{
  "n_mels": 64,
  "hop_length": 160,
  "win_length": 512,
  "targets": ["first note", "voice", "consonant", "vowel"],
  "num_classes": [12, 4, 8, 6],
  "weight_standardization": true,
  "depths": [1, 2, 1],
  "bidirectional": true,
  "loss": "cross_entropy",
  "nesterov": true,
  "orthogonalizer": "newton_schulz_5",
  "steps": 1000,
  "warmup_steps": 100,
  "weight_decay": 0.1
}
Rows from block 6, named by matrix and row number. Each number is 128 + 32 x the weight over its row's rms, rounded and kept within 0 to 255. All counts start at 0. After the name is the row's rms in percent of the matrix's.
# weight_ih_l0: LSTM input weights (gates i, f, g, o stacked) (model.rnn.2.rnn.weight_ih_l0, 1024x512), inputs 256-511
weight_ih_l0.971 100 [168 113 148 105 125 147 174 123  95 183  99 130 100 136 122 118 109  94 152 140 153  86 112 104 111 135 165 103 100 103 121 140 132 200 160 128  96 150 160 101 116 136 116 109 114 161  33 152 142 165 148 156 182 146 130  92 130 150 136 187 116 168 143 162 181 122 138 171 120 139 108 158 119 108 157 139 164  83 102 123 126 186 139  99 148 109 150  88 115 161  81 126  85 144 141 124 142 158 124 115  93 134 139 176 136 132  91 184 124 150  69 183 113 172 144  84  90 175 131 133  89 160  69  71 124  90  54 189 124 113 150 126 116 156 138 173 131 129  86 134 159 112 101 175 107 169 104 128  96 162 154 125 140 113 123 108  99 127 133  59  69 125 158 139 141 154 129 166 118 128  96 128  91 147 150 104 126 111 146 104 141 132 109 132 148 129 102 128 143 135 145 102 145 154 165 165 127 109 132 143  89 146 138 155 101  61 147 147 120 146  90 118 134 177 110 146  61 112 123  73 109 109 146 170 107 109 170 121  92 114 121  71  94 132 118 116 108 126 114 127 164 152 111 164 124  99  99 101  94 152 168 114 107 151 123 125]
weight_ih_l0.972 101 [ 78 135 119 116 151 140 126 141  52  85 197 159 177  53 133 121 122 146 129 116 117  79  94 139 142  37 123 164  69 158 109  93 201 151 125 152 111 138 120  93  86 136 145 170 138 138 121 119  98 136 100 139 113  94 156 116 115 163 146 140 104 129 143  67 153 113 146 207 101 102 107 100 101 157  43 142  75 123 130 202  67 114 159 106 153 170 131  77  75 130  93 166 147  46 147 146 130 126  20 121  93  79 140 128 119 155 138 106  96 121 124 100 171 159 190  98  81 136 131 165 141 114  96 167 125 193  79  81 151 107  63 142 145 133  90 105 114 146  93 142 110 119 163 128 135 153  98 126 119  89 154 101 146  51  89 111 137 156 132  90 123 151 172 123 109 170 174 145 151  32 175 132 131 117 120  94 110 126 135 136 116 140  99 121 182 168 133 154 118  88 129 108 119 141 168  96 118 136 132  88 127  83  91 109 131 121 116 102 162 107 120 144 118 137 136 146 165 100  77 141 102 130  99 158 148 130 151 152 102 133 169 106 138 111 149  95 150 177 104 162 140 109 125 152  86  83 110 101 162 164 106 127 139  87 170  73]
weight_ih_l0.973 100 [161 112  89 194  94 120 144  95 106  76  77 118 158 128 154 187 172  76 119  98 120 118 115 159  79 124 159 134 112  81 119  76  93 138  96 109 154 142 140 156 107  91 137 140 156  89 122 122 124 113 132 111 159 130  88 133  51 146 132 169 142 124 120 131 120 149 132 128 123  89 130 115 137 156  92 103 123 128 117  79 155 118 106 126 145 123 142 102  82 141 120 185 157  91 158 114  83 148 108 102  89 109 134 187 130 169 170 142 148 151 128  95 128 170 187 133  94 134 171 180 162 109  96  96 129 129  72 118 119 108 234 101 118 174 161 136 149 102 193 149  89 124 154 165 154 168 146 115 129  91 120 154  87 154 114 105 116  89 110 124 138 176  83 116 105 153 174 118 154 154 145 172 110 120 113 101  73 175 152 158  92 141 142  75 138 159 138  85 162 115 111 156 167  97 112 174 152 121 151  60  89 155  88 144 123 109 125 122  70 100  91 180 116 123 127 104 121 129 140 101 155 146 143 120 146 129 151 173 181 144 196  93 164 114  98  79 109 119 113 130 130 109 117 154  92 110 164 193 120  88  94 170 171 117  93 136]
weight_ih_l0.974 100 [109 127 161  83 137  61 109 101 152 143 136 103 121  90  91 130 103 138 119 153 160 124 162 164 133 103 141 189 118 107 107 140 113 161 162 177  91 189 143 161 145 171 133  72  69 140 115 161 146 136  74 121 131 131 162 184 143  83 139  91  87  98 106 115 164 164 119 168  66 160  96 112 112  95 117 109 141 167 174 164 127 161 154  86 149 113 176 155 130 135 136 134 144 124 156 125 107 122 112 161 114 139 110 115  65 165 159 117 119 120 121 121 102 130  87 140 144 192  92 124 161 149 160 141 155 154 110  84 155  92 120 109  95 142 147  99 101 131 144 141  79 133 207  97 180 157 134 140 139 153 153 102 127 109 140  85 117  92 139 107  77 100 127  56 160  48  90 136 138 151 153  82 117 123 139 107  99 137  97 100 159 102 159 200  86 127 106 144 113 161  65 137 116 117  62 109 136 127 102 125 116 164 117 140  96 101 142 152 133 164 148  71 115 181 117 118 117  96 204 113 152 162 146 203 121 110 105 142  92 111 118  62 157 139 129 143 159 103 164 128 146 147 117 115 112  76 198 175 138 142 120 105 188 145 156  95]
weight_ih_l0.975 098 [126 127 136 139 141 105  86 106 146  80 199 158 101 157 103 113 136 189 123 161 149 148 122  77  96 170 109 115 134  81 138  55  91 159 211 113 137 194 124  77 109  91 182  86  98 141  49  68 189 182 162 156 127 182 134 116 170 174 121 148 116  99 139 121  86 134 111 141  92  94 114 125  91 141 113 179 158 133 123 171  66  84 171 108 134 108 135 139 139 128 119 188 114 156  96 109  83  99 201 103  97 132 186 160  68 130 127 148 192 135 118  51 150 115 129 100 144 129  92 129 104 136  96 110 149 107 132 146 145 166  96 113  86  84 177 110 168 146 151 139 130 143 153 115 158 127 142 130 147 126 104 102 162 132  78  76 157 124  77 161 111 130 157 106 134 120 132 156 115 173 117 102 163  93 142  86 127 120 140 166 130 144  51 107 178 153 129  92 108 139  61 141  95 134  95 175 142  95 155 135 117 125 110 178 112 127 177 126 118 130 147 116 117 164 169 130  96 130  85 182 105 104 178 161 108 160 152  89 132  90  72 114 108 163 143 107 199 148  51 132  79 113 113 152 159  70 112 127 108 119 215 137 160 117 155 104]
weight_ih_l0.976 098 [145 133 156 177 129 222 118 180 124  98 162 137 129 113 146 116 114 124 132 174 132 116 142 136 175 156 122 123 130 119 138 132 114 142 115 202 181 120 217 133 120 124 152 111  98 140 170 150 138 141 123 159 140 136 110 115 158 173 132 121 125 137 121 101 101 168 139 184 113 191 132  95  99 125  84  95 138 112 171 148 109 130  46 155 136 110 117 158 155 119  65 168  98 144 187  74 156 142 130 153 124 118 127 119 148 194 166 137 137 118 141 160 169 112 122 157 101 127 141 140 110 141  93 109 173 146 116 174 136 141 171 159 111 108 133  47 167  72 155 108  83 120  98  89 137 173  88  89 122 137 144 140 144 135 115 166 144 108  88 136 112 154 134 101  66  64 153  94 134  62 119 155 141 140 144 180 148 190 151 113 168 131  79 143  88 128 136 114  92 120 141 107  87 129 165 139 103 106 108  63 142 153 145 112 133  80 158 140  54 140  93  70 115 154 150 144 104 127 111  83 166 106 111 164 158  82  75  92  91 153 166 144 128 129 112 171 199 119  68  90 119 102 123 106 116  89 177 122  67 190 120 150  91 110 130 112]
weight_ih_l0.977 101 [129 107 112 142 178 174 124 117 138 145  64 149 151 144 125 130 130 143 112 135 154 115 122 124 101 119 134 153 150 177 151 147 154 117 135 171  78 138 155  98 137 155 126 108  87 117 109 131 112 166 149  95  70 142 150 137 152 124 141 111  91  93 122 119 118 142 168 149  55 141 116  77 151  84 140 172 123 106 145  99 110 119 142 148 149 150 100 127 102 147 140 169 135 117 130 119 141  94 116 130 114 141  73 125 117 159  90 111  98 172 171 103 129 125 117 106 109 149 150 144 122  74 108 128 204 127  93 145 128 148 236 191  60 100 111 144 117 108 119 153  84 127 178 148 102 115 144 107 125 139 185 158 118 188  96 135 139 110 132 157 134 133 159 153 151  85 179 111  69 143 167 123 104 130 158 137 108 130 113 120 137 106  89  91 104 163 126 120 105 168 127 129 177 151 143  70  91 127 107  80 108 122 126 111  97  92  59 154 138 199 106  79  88 138 154 130 115 157 108 146 140 156 108 118 151 121 115 169 108 146 144  98 153 102 106 118 109 158 170  63 118  92 120 135 182 146 141 160 162  89 136  46 137  94 144 137]
weight_ih_l0.978 098 [162 150 178 129 133 186 136 118 160 141 136 160 131 194 147  74 151 148 135 158 128 118  89  66 151 160  90  98 121 166 122 104  82  96 110 149 137 167 143 150 158  69 142 147 118 116 112 164 113 110 135 135 110 152 146 114 135 175 128 120 123  83 117 108  86 106 139 152 115 132 119 140  95 127 144 171 127 135 141 134 139 136  96 136 107 152 128 157 162  98 169 133 202 161 144 137 121 146 113 152 130 124 184 139 145 123 153  92 162 104 144  65  85 151 131 101 115 176 151 112 103 112 157 155 132  99 125 112  82 110 107 204 153 103 118 184 103 158 150 128 108 111 152 121 149 125 134 174 143 117 107 145  80 140 159 105 151 132 108  91  60 191 189 122 119 121 160 120 145 146 134 114 157 149 140 155 135 136 112 120 126 104 110 105 101 159 105 150 156 146 153  69 128 127 134 200 129 117 125 155 126 143 125 187 127  79 125 100 121  88 118 157 112 184 103 132 101 132  84 169 153 161 158 124  83 174 122 109 142 161 139 128 124 176  83 136 175 116 136 146 124 100 138 179 167 133 179 122  96 117  92 125 154 135 126  96]
weight_ih_l0.979 100 [ 59 161  95  90 119 129 124 130 104  87 146  75 165 140  67 113 131 140  88 181 150 126  79 135 131 127 193 123 111 162  68  98 135 104 137 115 113 134 153 152 148 152 172 110 115 142  90 165 121 143 147 126 117 171 138 198 113 137 143 171 116 120 116 157 136  99 124  90 131 117 194 122 148  75  88  56 100 133  92 149 110 150 163  92 204 182 148 131 162  86 160 115 117 127 108 161 140 142 206  91 107 188  65 128 146  87 102 157 107 178  50 127 175 162 123 166 115 142 162 130 132 105  67 129 102 120 135 148 109 113 171 161  95 122  90  83 158  68  94  77 163 177  85 107 135 128 111 105  82 138 143  90 142 102 119 146 194  96 103 150 134 125 149 130 128  62 107 155  98 197 137 184 105  92 112 112 150 114 184  99 171  92  97 165 136 175 119 155 161 131  82 176 117 109 135  90 171  89 182 175 143 142 115  90 141 115 106 129 120 128 109  83 172 124  96 139 154 146 111 146 141 103 106  99 182 106 148 147 118 130 117 117 175 108 123 121 191 100 119 135 142 163 204 157 118 166 125 150 105 168 126 107 101 142 161 144]
weight_ih_l0.980 102 [138 129 102 130 148 132 156 114 112 109 113  88 167 137  87 133 120 148 171 156 143 173 109 142 147 140 147 115 123 107  61 109 109 147 158  99 158 193 101  83 150 178 180 168 139  87 129 104 105 119  71 162 126 151 134  88 129  88 141 128 212 119  98 139 181 133 105 157 106 103 136  88 110 159 147 120 139 161 156 149  90 116 149 141  89 120 158  93 125  85 112 156 162 135  81 160 190 114 101 139 143 135 126 142 182 106 162 135 114  89  98 153 122 142 168 120 108 130 114  54 119  88 118 132 189 121 127  69 119  75 114 139 106 111 135 104  98 133 188 127  66 141 185 171 121 119  52 108 118 129 147  67 104 113 130 142 155  87 144 113 116  54 160 123 127 174 162 102 130 162  77 106 197 173 106 161  77  97 143 147 100 130  99 103  77 119 175 108 138 158 191 143 158 150 158  81 152 155 115 111 108 125 137 142 131 113 133 125 119  89 147 120 160 179 104 135 114 113 117 143 205 161  76 154 174 135 105 140 134  77 122 132 113 130 120 137 157 112 124 125 112 160 151 106 109 145 151 134  83 180  93 136 115  96 123 101]
weight_ih_l0.981 104 [ 70 124 102 158 140 113 138 153 102 165 111 121 124 102 130 166 120 138 124  73  92 113 146 156  86 163  98 115 141 135 184 159 104  94 105 128 152 133 138 123 108 113 108 169 134  99 148 159 116  76 106  95  91  77 156 130 135 122 125  84 141 126  70  78  97 166 111 108 185 112 217 125 121  40 129 153 172 186  99 125 158 123 175 105 158 133 108 117 151 162 130 161 178 111  80 139 157 126 120 119 105 101 128 130 126 106 140  95  95 140 149 116  96 153 162 138 132 149  84  92 199 134 112 125 126 200 163  87 143 135 156 114 125 101  93  97 128 157 129 159 109 133 123 130  97  81  77  86 117 142  75 185 109 172 157 103 181 161 153 140  75 105 115  99 182 100  94 164 104 133 132 115  85  92  78  83 127 133 126  97 151  88 140 142 136 185 169 121 101 145 147 121 165 109 127  68 130 162 153 112 183 126  44 151  96 191 135 107 131 100 120 126  97  77  65 111 163 177 137 187 103 123 102 164 121 127 142 173 176  80  69 184  89 176 126 127 107  98 162 171 147  99 153  30 160 103 127 103  73 160 116 182  95 198  65 118]
weight_ih_l0.982 099 [153 107 131 144 165 111 188 147 153 120 128 159  85 163 130  99 153 159 133 130 128  94 169 162 119  93 122  96 123 107 154 108  91  98 131 151 130 213  85  75 131 122 134  83 117  79 151 152 183 143 103 107 180 132 157 143 155 124 128 144 135 100 126 132 105 132 118 100 131 136  77 126 110 129 137  88  91 106  30 120  86 120 126 140 156 133 116  93 147  74 163 163 146 126  86 139 169  94 102  70 113 131 110 138  90  62  96 147 138 138 113 101 122 145 172  86  79  91 140 123 115 157 115 120 128 154 117  86 113 179 120  85 148 115 126  41 199 167 141 117 114 186  93 165 178 111  96 134 134 153 106 137  90 141 222 134 136 124 126 152 134  91 116  97 146  53 151 166  60  75 154 130 129 120 123  80 138 156 178 151 108 125 113  82 147 134 178 174 120 129 126 123 150 176 135 109 110  92 172 133 122 134 105 144 121 144 177 158 185  97 120 193 155 144  88 176 120 202 142 149 152 103 101 111  92 213 124 170 154 142 145  91  97 160 130 137 158 101 124  76  95 111 169 168 159 139 158  70 154 101  86 162 172  68 140  80]
weight_ih_l0.983 102 [135 107 159 126 143 102 118 189 151 125 113 124 112 121 126 133 105 131  60 159 147 104 168 128 102 154  96  71 136 100 128 127 154 171 157 116 170 149 140  75 142 113 140  90 146  57  77 103 119 150 151 132 167 152  97  52 147 156 122 130 147 130  92 165  97 136 144 170 137 122 142 158 148 138 139 153  62 104 147 111 127 117  95 135  90 140 115 113  64 151 137 185 105 101 130 155 129 127 118 132 133 114 126 123 132 120  73 212 166 182 143 157 131 102 170 140 100 147 157 135 113  69  94 146  94 124 145 150 142 122  78 127 200  61 114 168  63 167 179 158 169 113 127  66 146 121  60 124 136  85 139 147 148 145 109 153 135  90 125 129  52  89 163 112 162  93 140 183  79 125 158 110 159 146 108 124 113 150 149 194  77 157 115  64 146 136 121 107 149 157 110 154 126 147  90  84 157  95 136 109 181 118 123 127 134 113 123 124 119 114 142  80  59 114 120 153 128 167  98 135 183 117 150 155 124 146 121 161  82 133 153 117 121 161 156 145 154 116  91 113 106 135  59 109 108 137  79  84 110 133 163  77 136 153 123 139]
weight_ih_l0.984 106 [129 126 134 133 138 112 136 160 119 125 118 111 177 125 135  94  76 166  81 138 139 105 209 153 123 154 164 151  76  77 119  98 146 170 178 117 147 106 177 173 124 137  62  95 121  89  96 151 153 138 117 155 164 149 138 156 201 113 135 115 165 109 120 166 134 191 124 155 117 113 116 160 159 168 136 110  90 104 100 142 135 151 119 121 129 136 131 177  91 126 106 153 112  98 122 100 158 170  91 107 133 111 148 126 179 166 135 115 131  71 124 130 152 113 134 119 105 159 122  90 125 109 150 110 176 130 142 124 164 148  68  98 115 134 157 133  94 139 122 158 112 105 166  90  85 106 121 113 152 114 151 142 117 165 155 117 194 175  96 101 130  94 172  98 131 132 181 155 116 116 110 110 161 134 149 116  95 129 111 141 132 100 145 198 154 166 117 123 135  70 119 144 109 164 162 114 134  99 146  80 107  87 139 111  93 120 182 138 148 152  76 108  77 125 105 117 101 116  89  81 173 148 147 143 163 144  78 133 110 141 138  85 101 153  83 106  86 109 160 142  71 140 124 121 118 140 115  99 116 238 172 124 131 128 143 100]
weight_ih_l0.985 104 [ 85 125  90 132 146 183 122 121 165 108  74 125 128 136 122 137 132 171 146 166 111 138 150 148 175 120 132 147 133 150 141 129 123 113  67 121  96 149 113 123 123 130 175 143 147 121  63 162  88 147 130 101  95 164 165 136 143 187 139  78  79 223 112  99 187 146 117 145 108 135 144 143 109 126 121 165 152 161 101 124 184 141 146  92 143 143 133  70  82  92 147 165 141 153 115 138  92 110 145 144 134 129  97  76 112 117 132 147 110  96 155 163 175  99 131 115 161 101 159  85 180 145  96 148 195 121 118 131 141 163 138 156 176 136 138 129 129 113 136 156  83 213 164 115  88 138 125 153 149 111 130 122 130 181 109 185 144 123  90 157 147 181 122 102 173 129 125 120 136 146 126 109 161 178 130 106 115 109  99  93 123 160 128  78  94 138 110  94 115 131 150 140 112  84 125 178 145 163  97 119 127 131 127 125 168 139 130 159 161 112 175 107 112 130  85 121  77  65 122 149 142 105 162 102 121 148 141 161 126 122 118 132 205 131 146  85 147 103 100 154  97 118  92 149 143 123 147  81 108 115 150 103  88 140 156  74]
weight_ih_l0.986 105 [163 127 166 157 170 122 127 156 147 189 138 180 157 175 123 124 149 126 122 122 130 154 151 123  76 135 116  82 114 126 151 140  94 135 120 125 165 213  91 192 118 115 161 139  93 133 139 164 139 107  81 138 220  52 209 133 111 146 134 104 175 178 111 166 115  85 143 157 117 149 145 120  79  96  94 115  95 101 102  85 112 151  99 181 122  86 113 124 132  44 155 142 165 119 134 125 195 153 155 131 117 107 167  73 132  47 139  93 138  77 105 162 106  78  79  76 144 112  62  96 135 128 147 135 146 124  82 125 110 147 104  45 114  39 147 122 129 114 128 110 159  89 114 149 135  86 129 161  90 115 159  87 121 122 127 121 187 114 132  79 120 130 149 116 126 105 144 148  94 156 163 163 106 124 166 143 115 132 126  89 133 150 105 171 192  46 143 108 132 109  94  91 148 106 143 195 168  92  87 153 100  97  75 156 130 118 157 214 151 152 148 172 145 132  80  84 112 136 144  90 109 171 126  94 189 138  90 116 114 114  97 155 101 119 164 117 146 112  87 201 109 187 129 124 130 144  80 102 126 164 216 108 111  98 167 115]
weight_ih_l0.987 103 [138 112 113 124 147 148 108 130  91 148 162 139 135 135 133 177 142  86 144 147 127  85 181 132  59 131 139 105 141 128 173 125  98 118 136 145  62  92 130 108  88 104  98  93  94  44 132 167  97  88 113 122  99  92 150 126 121 128 134 134 151  96 138  68 157 132 153  82 143 127 140 105  99 122 176 142 123 102 123  77 152 100 131 137 133  79 103 155 110 135  99 108 152 134 108 118 136 132 156 122 159 145 138 168  71 170 199 164 144 160 143 128 121 158 124 127 116 148 136 166  78  81 130 125 144 114 168 140 130 131 143 127 197  87 127 124 128 145 101 121 175 122 158 178 150 126  99 117 204 137 170  75  51 128 176 117 168 116 175 124  93 160 115 164  95  58 109 162 149 117 131 183 183 103  60 101 128 151 129 118 100 125 147 106 153 127  93 126 119 105 135 126 190 121 130  58 103  77 133 146 180 135  73 117 156 120 107 121  86  98 141 149 148 132  79 119 132 138 182 100 123 110 151 150 124  87 115 184 108 138 115 140 106 115 115 150 122 151  89 171 145  97 116 134 106 139 114 139 141 193 135 133 100 130 123 136]
weight_ih_l0.988 099 [158  88 194 121 128 149 105 110  96 103 105 138 165 106 169 174  61 188 154 157 105 164 177 104 100 101 129 120  81 130 165 103 132 148 109 143 143 170  79  97 124 122 180 155 129 133 146 109 104  94  59 103 127 155 114 171 140  88 119 114  61 189 117 120 161 139  81 152  54  78  79 102 157  90 104 154 118 194 137 142  50 126 165 195  95 178 132 126 171  77 131 162 131 174 105 151 133 140 136  90 128 176 130 148 153  97 177 100 171 129 140 129  66 211 192 141 189 103 128 149 124 152 115 141 150 134 168 139 156 140 220 207 147 163 168 121 185 144 155 142  93 108 132 153 112  78  71  75  94 166 129 146 124  67  87 107 162  62 121 147 117 166 118  63 137  89  96 157 128 162 147 125 122 157 114 154 151 106 158  66  88 130 181  75  75 113 159 111 166 121 137  86 110 147 114 138 108 127 120 122  92 144 162  95 141  99  95 173 125  89 106 152 122 108 162 143 111 151  78 103 124  91  78  85 149 104 122 107 149 172 152 111  92 153 116 171 156 156 112 153  99 176  93 146 101 128 101 131 139  73  77 155  81 157 115 103]
weight_ih_l0.989 093 [116 125  97  99 217 120  68 130 134 122  92  88 133  73 147 126 157 145  93  77  91 124  77  89 140 112 123 136 114 122 118 154 160 102  66  84 146 145  94  86 163 134 110 170  80  96 149 103 173 104 123 173  80  71 139  54 178 121 113 134  88 153 175 131 166 123 140 131  87 111 164 139 120 134  62 118 127 134 161 127 124 140 123 102 130 147 146 134 115 188 160 137  90 147  93 174 150  92 132 128 145 166 137 126  67  99  89 132 154  86 115 119  53 106 192 111 158 124 101 153  74 197 148  78 139 144 139 128 108 121  51 115 130 136 174 113  82 115 123 126  75 144 124 100 131 165  97  82  71 140 176 126 141 123 142 172 161 109 162 133 107 113 128 148 153 112 126 106 119 139 128  87 115 105 149 156 156 142 162  79 118  69 163 132 134 157 159 159  93 186 164 101 120 145 164 102  99 137  96  67 107  92 113 100 173 139 114 157 184 220 142  86 159 133 149 134 111  95  90 192 132 123 126 100 103  79  97 170 163 117 104 176  95 153 151 136 113 112 129 116 165 160 124 162 112 110 125  93  95 136 136 105 141 134 116  82]
weight_ih_l0.990 098 [ 80 113 134 127 144  85 160 158 128  97 103 100 115  87 141 123 187 114 158 137  98 115 138 114 153 155 137  97  94  80 180 156 104 109 125 102 144 144 119 106 125 156  81  69 173 199  91 124 131 158 141 135 102  99 142 168 113 153 139 123  74  85 157 139 103 132 159  87  83 130 147 132 123 162 136 143 171 139 110 141 117 109 113 121 109  84 121 132  99 110 149 105  83 165 131 140 141 138 108 102 106 145 162 103  81 193 139 101 145 112 116 115 123 138 119 147 121 163 128 164 145 166 140 118 168 124 145 190 128 140 137 168 149 183 133 153 167 116 166 183  61 190 166 161  89 178 117 124 130 104 103 118 128 112 102 162 175 108 144 128 149 150 155 121  83 135 134  85 117  98 125 155 125 111 136  61 115 128 115  88 152 144  92 119 147 134 110 169 152 166  77  78 110 114 110 135 142 107 174  95 136 142 139 133 159  90 103 107  83 127 134 101 126 125 140  83 148 182  93 141 177 126 112 144 128 122  66 115 144  66 111 127 149 141 146 150 169  63 149 113 195 105 170 137 125  92 142 149 177  53 164  93  74 150 143 126]
weight_ih_l0.991 101 [103  87 104 132 147 119 149 123 113 116 174  71 123 175  95 122 164 142 112  94 139 174 104 155 116 137 136 142 130 131 165 117 131 132 110 125 132 126  97 151 188 148 149 114 161 121 159 112  79 155 144 128 143  97 164 122 152 139  85 155 157 152 107 139 102 128 142 197 185 154  94 138 135 116  99 145 128 151 155 141 107 101 174 102  94 128 169 125 121 179 169 113  96 133 136 145 143  85 164 128 117  81 154 100 155 134 124 122 103 129 136 115 102  93  76 157 122  77 103 144 130 130 159  67 135 108 155  96 128 105  86 121 109 138  85 161 151 139  77 108 168 144 146 133 118  73 120 104 101 148 165 130 151  99 154 154 110 128 124  95 137 142 130 169  89  81 160 136 169 147  76  99  96 159 143 151 113 153 133  94 163 138 125 132 194 111 142 139 134 102 161 129  82 142 109  85 135 201  84 103 109 141 186 127 194 154 107  65  74 135 106 110 121  88 117 137 149 111  98  91 135 114 129 190 113 139 144 152  87 177 124 136 179 142  90 133 135  82 130 134 110 116 133 121 131 151 117 125 110 151 183  98 115 113 136 124]
weight_ih_l0.992 100 [132 110 134 129  86  95 121  36 146 147  87 139 154  99 122 134 125 164 137 106 182 183 106  98 158  83 149  69 146 130  69 147 160 169  89 136  48 171  91 148  91 103 146 125 145 158 100 149 121 102 156 112 115 178 106 147 127 126 106 105 132 120 120 129 132 170 104  82 151 146 124 139 119 134 124 149 140 128 147 137 140 149 147 142 119 130 104  77 204 132 169 102 145 129  99 110  96 133 123 161 123 103 139 138 182 175 156 124  77 126 150 175 157 110  83  78 141 130 136 102  82 186 152 125 126 113 153  86 104  96 130 142  97 166 131 177 162 126 119 120 118 175 124 142  84 163 106 153 160 125 106 180 163 114 140 120 121 110 116 167  83 127  87  94 106 169 124 131  76 128  91 120 102 125 142 119 106 104 100 145 178 110 114 144 167 146 159 145 140 145 128 147 126 126  79 114 139 195 109  85 133 102 106 130 206 117 175 140  90 151 104 116 140 130 142 132 171 176 139  86 171  96 104 152 127 169 146 171 150 178 168 117 140 153 133 131 159 145 100 114 151 124 111 175 125 125 114 111  83 110  97  77 129 116  91 117]
weight_ih_l0.993 093 [ 99 171  56 131 116 113 111 158 111 106 139  82 128  80 144 122 158 150 134 101 171  93 111 151 154 154  88 101 151 163 177 165 151 133 167 153 182  57 120 129  83 151 184 196 146  71 107 152 108  81 174 129 124 104 170 135 121 153 152 116 116 144 107 213 187 150  94 133 161 172  99 170 108 113  90 103 113  79 142 168 104  62 156 128 122  91 106 118 141 105 124 148 114  92 150 118 122 144  59 156 120 150 105 124 142 125 164  87 181 136 134  98 117 113 101  87 141 106 116 153 113 135 177  89 125  82  99 147 164 145  90 139 104 137  71 183  86 117 123 125 145  99 159 105  89  93 167 142 153 108 144  73 154 179 200 153 144 138 119 103 176 176  86 101 141 130  80 168 124 163 139 124 138 109  94 171 127 182 124 102  69 113 105  81  88 120 180  94  53 139 116 157 131 110 137 156 119 126 126 141 128 131 170 101 101 181 137 104 119  85 135 178  78 157 137 144 131 121  74 140 144 129 138 128 119 119 192 126 131 125 166 146 104 120 110 143 146 149  99 198 181 142 136 170  71  65 154 167 124 164 163 140 149 124 140  64]
weight_ih_l0.994 098 [178  91 112 180  97  96 145  81 126 141  99 152 164  80 119 106 132 143 184 119 199  47 165 128  95 123 119 166  97 110 140 151 161 153  93 147 146  92 111 107 127 103  90  95 133 117 119 151 160 136  92 161 180 112  92  81  94 150 163 175 156  80 117  93 189  78 159 108 200 155  81 123 104  40 135  53 106  96 155 128 104 100 121 193 104 127 151  78 136  90  67 188 123 129 117 113 138 158 154 144  99 121 127 130  79  75 143 115 166 128 112 135 169 114  78 142 150  61 135 166  14  81 157 140 149 151 121 152 162  97  70 157 122 187  85 126 153 126 122  89  74  87 149 180 114 151 166  73 124 104 147 177 166  93 179 103 137  98 116 118  95 114 113  96 183 124 142  81 150 185 137 170 164 168 110 127 136 188 162 137 110 100 156  99 146 136 154 109  89 137 115 144  97  92 159 109  89 161 160 144 139 152 123 116  94 163 130  79 138  84 145 138 164 116 144 155 145  69 178 112 184 154 143 125 105 125 185 147 119 129 173 146  37 141 155  87 114  97 126 102 129 124 119  91 103 144 153 103 147 131 146 152 114 124 155 157]
weight_ih_l0.995 098 [ 92 102 122 144  68  90 157 180 109 124 137 140 133 116 103 115 189 104  99 172 120 127 120 138 144 121 123 115 194 128 118 164 109 146 101  56 103  97  72 163 103  92 132  99 127 156  87 116 135 127 118  99 187 127 103 158 201 108  67 148  71 135 142  99 182  90 109 154  73 104 183 117  97 145  86 118  66 141 180  75 130 134 126 144 154 128 133 170 111 142  94  90  92 114 144 154 120 146 122  86 121  72 136 105 180 113 148 120 141 103 153 154 169 123 200  89 148  99 152 134 142 137 150  85  87  49 126 170 142 107 179 164  71 102 141 100 144  86 150 130 174  98 149 169 134 152 153  70 129 104 143 136 126 121 116 169 138 114 119 124 113 100 123 107 122 143 141 153 114 140 130 115 149 192 144 102 125 133  81 136 158 120 101  99  87  98 136 152  72 161  99  97 138 123 103 196 136 173 122  91 117 111  85 129 104 104 151 139 115 138 151 159  88 195 108 139 122 137  92 119  98 133 123  62 116  82 111 165 121 121 110 143 152 173 109 105 179 130  58 119 149 110  57  94  84 200 102  89 115 129 161 150 121 150 103 178]
weight_ih_l0.996 102 [144 135 147  98 140 104 131 134 127 160 105 104 139 140 108 150 100 108 115 133  90 118 197 164 131 147 101  79 127  98 136 123 111 133 157  61 135 141 126 154 123 153 117 138 160  86 162 106  85 183 137 165 133 122 121 121 126 147 170 106  87 123 180 179 132 105 118 121 129 133  67 131 123 131 146 200 139 160 114 129 126 192 121 137 128 110 101 106 169 141 151 135 153 172 109 154 126  97 115  67 112  56 150 129  83 132 173 118 154 128 142 146 132 123 153 123 158 121 127 126 105  75 132 142 148  92 124 128 129 150 177 140 128 117 184 116  70 134 152 127 105 170 111 132  98  97 129 129 161 119 124 129  87 151 111  97 125 124  90  96 101 144 155 138 165  83 205 131  59 134 132 146 155 170 148 115  88 150  98 108 155 130 143  53 159 182  88 105 110 116  62 153 186  85 152 137  89 116 124  89 134 110 107 129 128 123 132 107 163 169 127 172 118 149 109 127  87 118 125 200  70 119 172 175 155 166 106 141 154 109  81 112 137  76 132 148 141 163  99 147 169 119 163 201 149 155 117  85 113 133 107 175 173 127  88 127]
weight_ih_l0.997 097 [129 120 155 148 109 126 149 162 127 195  94  86 149 177 101 127  87 118  74 141 169 157 161 125  92 152 143 127  64 150 203  91 156 100 140 140  98 158  92 132 138 105 124 166 105 108 144 130 170 129 105 110 197  91  79 136 138 114 149 123 131 145 155  49 139  92  98 204 121  94 111 127 118 127 172 124 129 106 130  64 135 143 164 145 136 140  88  89  91 154 110 111 100 144 139 136 117 124 109 142 155 118 123  60 158 136  75  65  99 155 207  91 118 116 102 136 139 131 123 102 124 167 127 164 192 138 179 111  98 155  92 137 131 159 161 161 123 135 128 122 154  94 160 124 120 152  54 149 132 119 115 120  93 108 214 129 164 161 129  76 137 131 123  99 122  99 160 106 140 149 135 120 135 153  99  81 112 137  96  52 155 165 145 141 149 132 116 124 140  99 165 204  85 146 118 114  77 126 108 144 134 164 186  81 129 107 161 130 134 121 112  91  91 142  83 137 143  95  61 173 115 148 150 173  71 145  84 120 151 125 122 130 122 141 113  92 188 162  94 129 130 101 156  89  92 142  36  99 133 120 130 152 103 101 136 166]